{"train_examples": 72500, "output_stride": 8, "norm": "batchnorm", "stem": "deep", "downsampling": "avg", "init": "kaiming_normal", "learning_rate": 0.0021, "beta2": 0.999, "batch_size": 256}
Rows from block 5 of a small segmentation model, named by matrix and row number. Each number is 500 + 40 x the weight over its row's rms, rounded and kept within 0 to 999. All counts start at 0. Numbers have three digits each.
After each channel's rows are labels from the 100 images, of 14848, where the channel reaches its highest value: "colour at peak" is the nearest of a few named colours to the mean colour under the peak. Only what is clearly more common there than usual is listed. The data: rendered landscapes of hills, water and sky. In brackets: how many of the 100.
# conv: 3x3 conv (model.blocks.5.conv.weight, 192x96x3x3, each kernel summed), inputs 48-95

conv.69:451467422503542464409538512495440501486498505477548540532435428537500548576493493516510439522533525527531470518495556505484512478509496445496493
colour at peak: orange (52)

conv.121:482491493467500567472501545526503401527506460447535435488556400448489548512525424522464523496513569603515466499556507513504423468446535469504513
colour at peak: brown (56)

conv.34:512497530523503485540483504491480499472484517555558520440548474521422521458504529501523558483547494477409513477424487421439469503512435490448476
colour at peak: orange (35)

conv.64:507525477504534494488516512574502503398476482467461483534389455501516554525489484512502445435520497519503438502550448511514524525480410467461493
colour at peak: brown (44)

conv.126:520513482530522494460510525506524414519495514463472472419477504456538468534524475537415529526500475530422473523485543424449452506466536464458483
colour at peak: brown (42)

conv.179:492561440533533519523434497423562521545475470515455563493487533491389459419506481441490470452469544465455517509559459496472460451473538545526533
colour at peak: grey (59)

conv.96:502450581515477489475510513503489531566512443471487470495504491459519510509475505467562518515473425520530538577497493546608569503548462493498459
colour at peak: green (36)

conv.16:478495495481435425504492481437531530491469430477418530500514522462530500505467440533485473451447432491529467457425367507517440462492459462502532
colour at peak: orange (35)

conv.151:518489497534540532470542459451520510543525449522482534465573519498421470460452551519458552482513496544504505424520463494423501545461442487459477
colour at peak: brown (41)

conv.83:414529532538509463509511491477549511504485416494484622493479518441495563460513431438502464515542518511483558429498545556386529522460518442472483
colour at peak: brown (47)

conv.56:532462544492541524500453513436495453473495498413441435531495453508575594532532440488508516430497467524542485381498437544512534450433514422461507
colour at peak: pink (39)

conv.37:520513529512488549468523498497568524437444486487482518484471531444472510428513441524527508482440523474444494526491486557472382424501491409405539
colour at peak: brown (47)

conv.107:519543489532529422535559449466475429502475523448476484488478552507506488473496534464483406439495506518426435498515496532470459512490496481526455
colour at peak: brown (70)

conv.111:520478517483450491510551526412517401485504434489415508520464466510544480525499489523462488546481445470555444464511522539542492497462437477513559
colour at peak: black (61)

conv.94:480511524504535523477555546457513465456545552494505524473434519452478546485442462465471466531458590477500447476577527480469461544461502484480538
colour at peak: grey (57)

conv.162:408519486547491454497549538516540490464506462541496497442529483516489491493535424503513525413461436538437447431501512499440410489462473483530534
colour at peak: black (53)

conv.54:457452485523505508494410515473472478506511500572550480532555484513484519512477463487492428404539411514509468420464475501521473468481402450577525
colour at peak: orange (34)

conv.137:475531472463456464474384476456507479452459494502501481513462468453562499483484492513461495519498519548469488535498543489517426463592508466527483
colour at peak: pink (26)

conv.71:489462491550529512527442488518457515422489493543507484462507465552535495499487438411476537491485529489517416389486482449431529510479436487509521
colour at peak: black (64)

conv.176:438467536503463478453577524494477437413569421490490537474469450502516478460469480541500518558513366457511445500480472524526477497479428509508491
colour at peak: black (55)

conv.40:436501508478530486410562520589463479481509477479524481442504518407488516489452414453477517548521517538404540552485432532525428542478458555476482
colour at peak: black (54); brown (43)

conv.112:526496440438375454482510465519465521507516481521474512431512506495525451504434548550463488483425504470411440547476520478503460500520490508402519
colour at peak: brown (69)

conv.47:525489376476437515505360463545550517535466512429512506480500520518534460542481522519455485480473482413458494469509493474506452492451586502514496
colour at peak: brown (41)

conv.142:516529541551468516483567498446535499544503486469532446512462473497481452452506490477488536436546472534521502521498466541521436547558487567499514
colour at peak: brown (49)

conv.41:497483513434526531498533542408448428443525537525478493469478457480460475493503483496442468476495460563508476468485466485532516538496522565431493
colour at peak: pink (31); white (26)

conv.63:507475518504522517485496501500474475480511447539518514443528462451464524547471406515553476487513505558471511451504516509569536571514542459516554
colour at peak: brown (59)

conv.88:457479486499564506506506521515568424469509456486456513492374383535552522482523487535482425476490474467496416599557508505587474526466473537520480
colour at peak: brown (36)

conv.133:418578438498534478492530538523481493517461422491444455505497499483520495490445529521555479470488515437474479423503529437473445541421555499573585
colour at peak: black (85)

conv.13:391554497543465532535463481441507487511532468536455507474570491518519534464507441508482438412458516496473417496497424576474469504518516475551522
colour at peak: brown (42)

conv.150:487499550510470484498508504473567523638488548461490460418599574512454395432531487449486546448478451481501528513502499439463424450509473473503480
colour at peak: green (28)

conv.2:451525417472418518564526486505543538545454511487480488483522482498566470508492563564519480516487552422431502532480475511478383509460521490461489
colour at peak: brown (45)

conv.43:488527527504499513469522533484490489507526537538499529459487501516522455418480487495485488516503534520515461511452521490394535458531514488429539
colour at peak: white (27)

conv.146:463488466451492479514562534532530537464535486534534470478538540393524518487504502573483489508516504459461460525451501510513481523527415508436533
colour at peak: black (61); brown (37)

conv.46:533443540539520502416482469447445521522495339479515499464549488443498508483446496488479480463507450559507508422484463536544558490506522503506508
colour at peak: orange (58); pink (32)

conv.103:467439476534507531460498559479543502395507519470521467533478506552590519578471483541478514526463491478450474490466518532552487512498498472414510
colour at peak: brown (59)

conv.7:522477508536549545388512466529517444493501485502546522477524435440556546520465548493515483543541480504567449565487469512516418472518568498450464
colour at peak: brown (44)

conv.80:542503503529525514490476546567459439499540454469531423456537448498504503562495551540541515502533533550482494429517460551503502520478430516484438
colour at peak: orange (54); pink (28)

conv.66:482479456544498478513465419526468447455498510476532484558520432426444537465466505484533544478453599504473531543537431535450490512535399486444521
colour at peak: grey (51)

conv.184:538460552497485525457505443495521437470494472479477533458462438530503501544504440424453495444515431491532500472511436502518474480469540513467533
colour at peak: brown (67)

conv.53:503440543467531524547512494386498471545495526487508471519522494539626570460539433451471500434528400480537451413495471466499544510474544433485495
colour at peak: black (89)

conv.177:442520484565454455508545539500467503502502501483442447491538495530484460553542459530542474498450492524523467499513437533483428473516445497541518
colour at peak: black (59)

conv.135:490493526536506524522533440517486554511457429493479529495494413552458493483506436438499484424546443485494464395533480453486552472476474520507505
colour at peak: black (80)

conv.188:516488490466480463496523454441523547529451508495480506441487431505548433504429449484437455449489488496485458404517413494469468510470558462566535
colour at peak: cyan (39)

conv.178:469502551426524504472515515504479362444507487547469536550476458426506472486498488480467476531528482535536492554526460428514481536518447504431521
colour at peak: black (59); brown (38)

conv.76:535483498465546502493485433502402564477492466437487510553522473521461564515482463489479511491477521527599537438513437484505557493498507447518522
colour at peak: pink (27)

conv.85:435538544477489507544509481484453596558466507497466506464614553490530454452464449514494527482479458476503491448477460438456570518539520478450453
colour at peak: brown (36); purple (31)

conv.183:560473546516525499499548507512403396496485493502538523475480440475420513550495594554568479528546402479478530537463475457501550506495526439440474
colour at peak: pink (25)

conv.108:477501419479462446424460503516466521505500375514467501550523516380509508470509410519503499557508499467488531536516488502559480520503392547518524
colour at peak: black (58)

conv.144:491527568492523474540540502522561540559459552532447487470527489496468529517537529518610527500525444496468474430532542541507466505481442557449449
colour at peak: brown (43)

conv.32:537498479475499555463364508564446483525487492515556473431514471485514473479475512472534490542539496473493463426490468562491517416532534497528538
colour at peak: black (64)

conv.99:475447488473479463462502500511502458487440505506463448511498505453525494472499419518454494500490493566465489490475517509528477501522523501497544
colour at peak: brown (56)

conv.55:537469452520444516463471502520408531437469503501527543602492507582507540556450476466514484510516434530528479534460507524537528418497523485498517
colour at peak: brown (43)

conv.175:455521501418518485474524530532426475468518526563547490529559516443395415459480527525479502479505518475477513454492449520422479493511430480460523
colour at peak: brown (44)

conv.147:438508484502456465574568498520476504520500443417535462554492453542490523580536503469486507527474534535506495579529497566514472528504444517492458
colour at peak: brown (36)

conv.114:529448525572526441469518490401553433463576473524541505485500466520394476500505500542532530550508490506524527504515494520480519561519472446516518
colour at peak: brown (66)

conv.186:448441482543487537505449488480510409421515464549505507565524424536484457550501484503430523526558402537486531398461395506472517486494491530498501
colour at peak: grey (61)

conv.110:508494503556507500494437503546518486398523517512521515483519477535507486588441459473522520536481459527587503518496509486552584485581558544552539
colour at peak: brown (70)

conv.58:452453489420549489436513516556526516382500565508526549574491468566493542456450469457463448560519538535490518576477429499485532560556471503533512
colour at peak: brown (43)

conv.9:481425448551513473486506495455490569548478496491474449496483546530479540458497541476536463526410463508556472516483470533451559453514557472482474
colour at peak: pink (43); white (38)

conv.73:500470504492524496527514539414501478524529396543484456517531496468455480507491546561500471485491461521583495457418500469554491503442465454504534
colour at peak: orange (26); pink (26)

conv.5:486465533518525474543505476387429544528456514478490500523483436535499543478467474447495483448486477515504424434442456547412487481495500454507504
colour at peak: grey (61)

conv.117:474502468437542439486518544466422503500533565508533488547446508462534501419476521524506463567503462434467492482488475471482498567507411463448504
colour at peak: black (69)

conv.134:451476514468498573477466528469545399434484441468386544439445500516495470469491455521472455499486493518498462441533452484511504468449496518470507
colour at peak: black (69)

conv.185:439457550559489483445560512493513460517480491459486532491493492490468465472428453540469496562491506489461497553559499541498563517553546523465454
colour at peak: orange (30)

conv.81:551440492518497505472490530514525549501508485514498535383472498524527497463508495489503537526498514468534469507486497549489576503494543492523483
colour at peak: brown (43)

conv.26:499480533517458511516516516551523490414529495546515564450531458510561476484450468476498459515545465521422495477476470496474518561534423504493502
colour at peak: brown (52)

conv.60:557453536515408436543524445535469602461490545518546514510495496527481532510440469481549490502498528460388470525478522484550476488505477464505473
colour at peak: brown (45)

conv.10:456453539515479490506446511474340526506504428427494414506493563521504547483542504440499490495489476538557507513475450451527517491435526408498447
colour at peak: black (56)

conv.109:554414562514479533445565521402541471567520465503544459517508470424496496470474491465487536543546488517514470519505531543489511478492481530410523
colour at peak: brown (51)

conv.24:472473474436404482499501424537524515486453456429456527535508511465468557545461450510486489453484482508528507493458449476491496460471539474508490
colour at peak: brown (37); purple (31)

conv.17:499487498513480494535532501554495499453518546487397436520489556563514515541523516534446476492476497513477487454526534509460445473413499480510441
colour at peak: pink (25)

conv.101:508510525458533524474549486531493476496493491491522446530548445436416573556526543493514534456537540531480514441467436478464523533474440473447420
colour at peak: white (26); orange (26)

conv.180:473534502455541509486468484432478520539489532546505543523547495509442514462538462464493479401496441524531552441524453541350480471474480471532535
colour at peak: purple (27)

conv.4:539523476509508530433542480482453503448452453437473454550487476524583537524434444518412459496425459490531514483432501459553536486467512541505541
colour at peak: pink (30)

conv.38:446520454532492500508525485523509512566542521502474457516530512478481559564583553529462430521500492556582464499550561517515481509436459511513465
colour at peak: pink (29)

conv.61:556474558535459501465517478513515488462573599496596537456454526497498441517512480473499513536508465471555445448492549470475525564506464450545490
colour at peak: pink (37)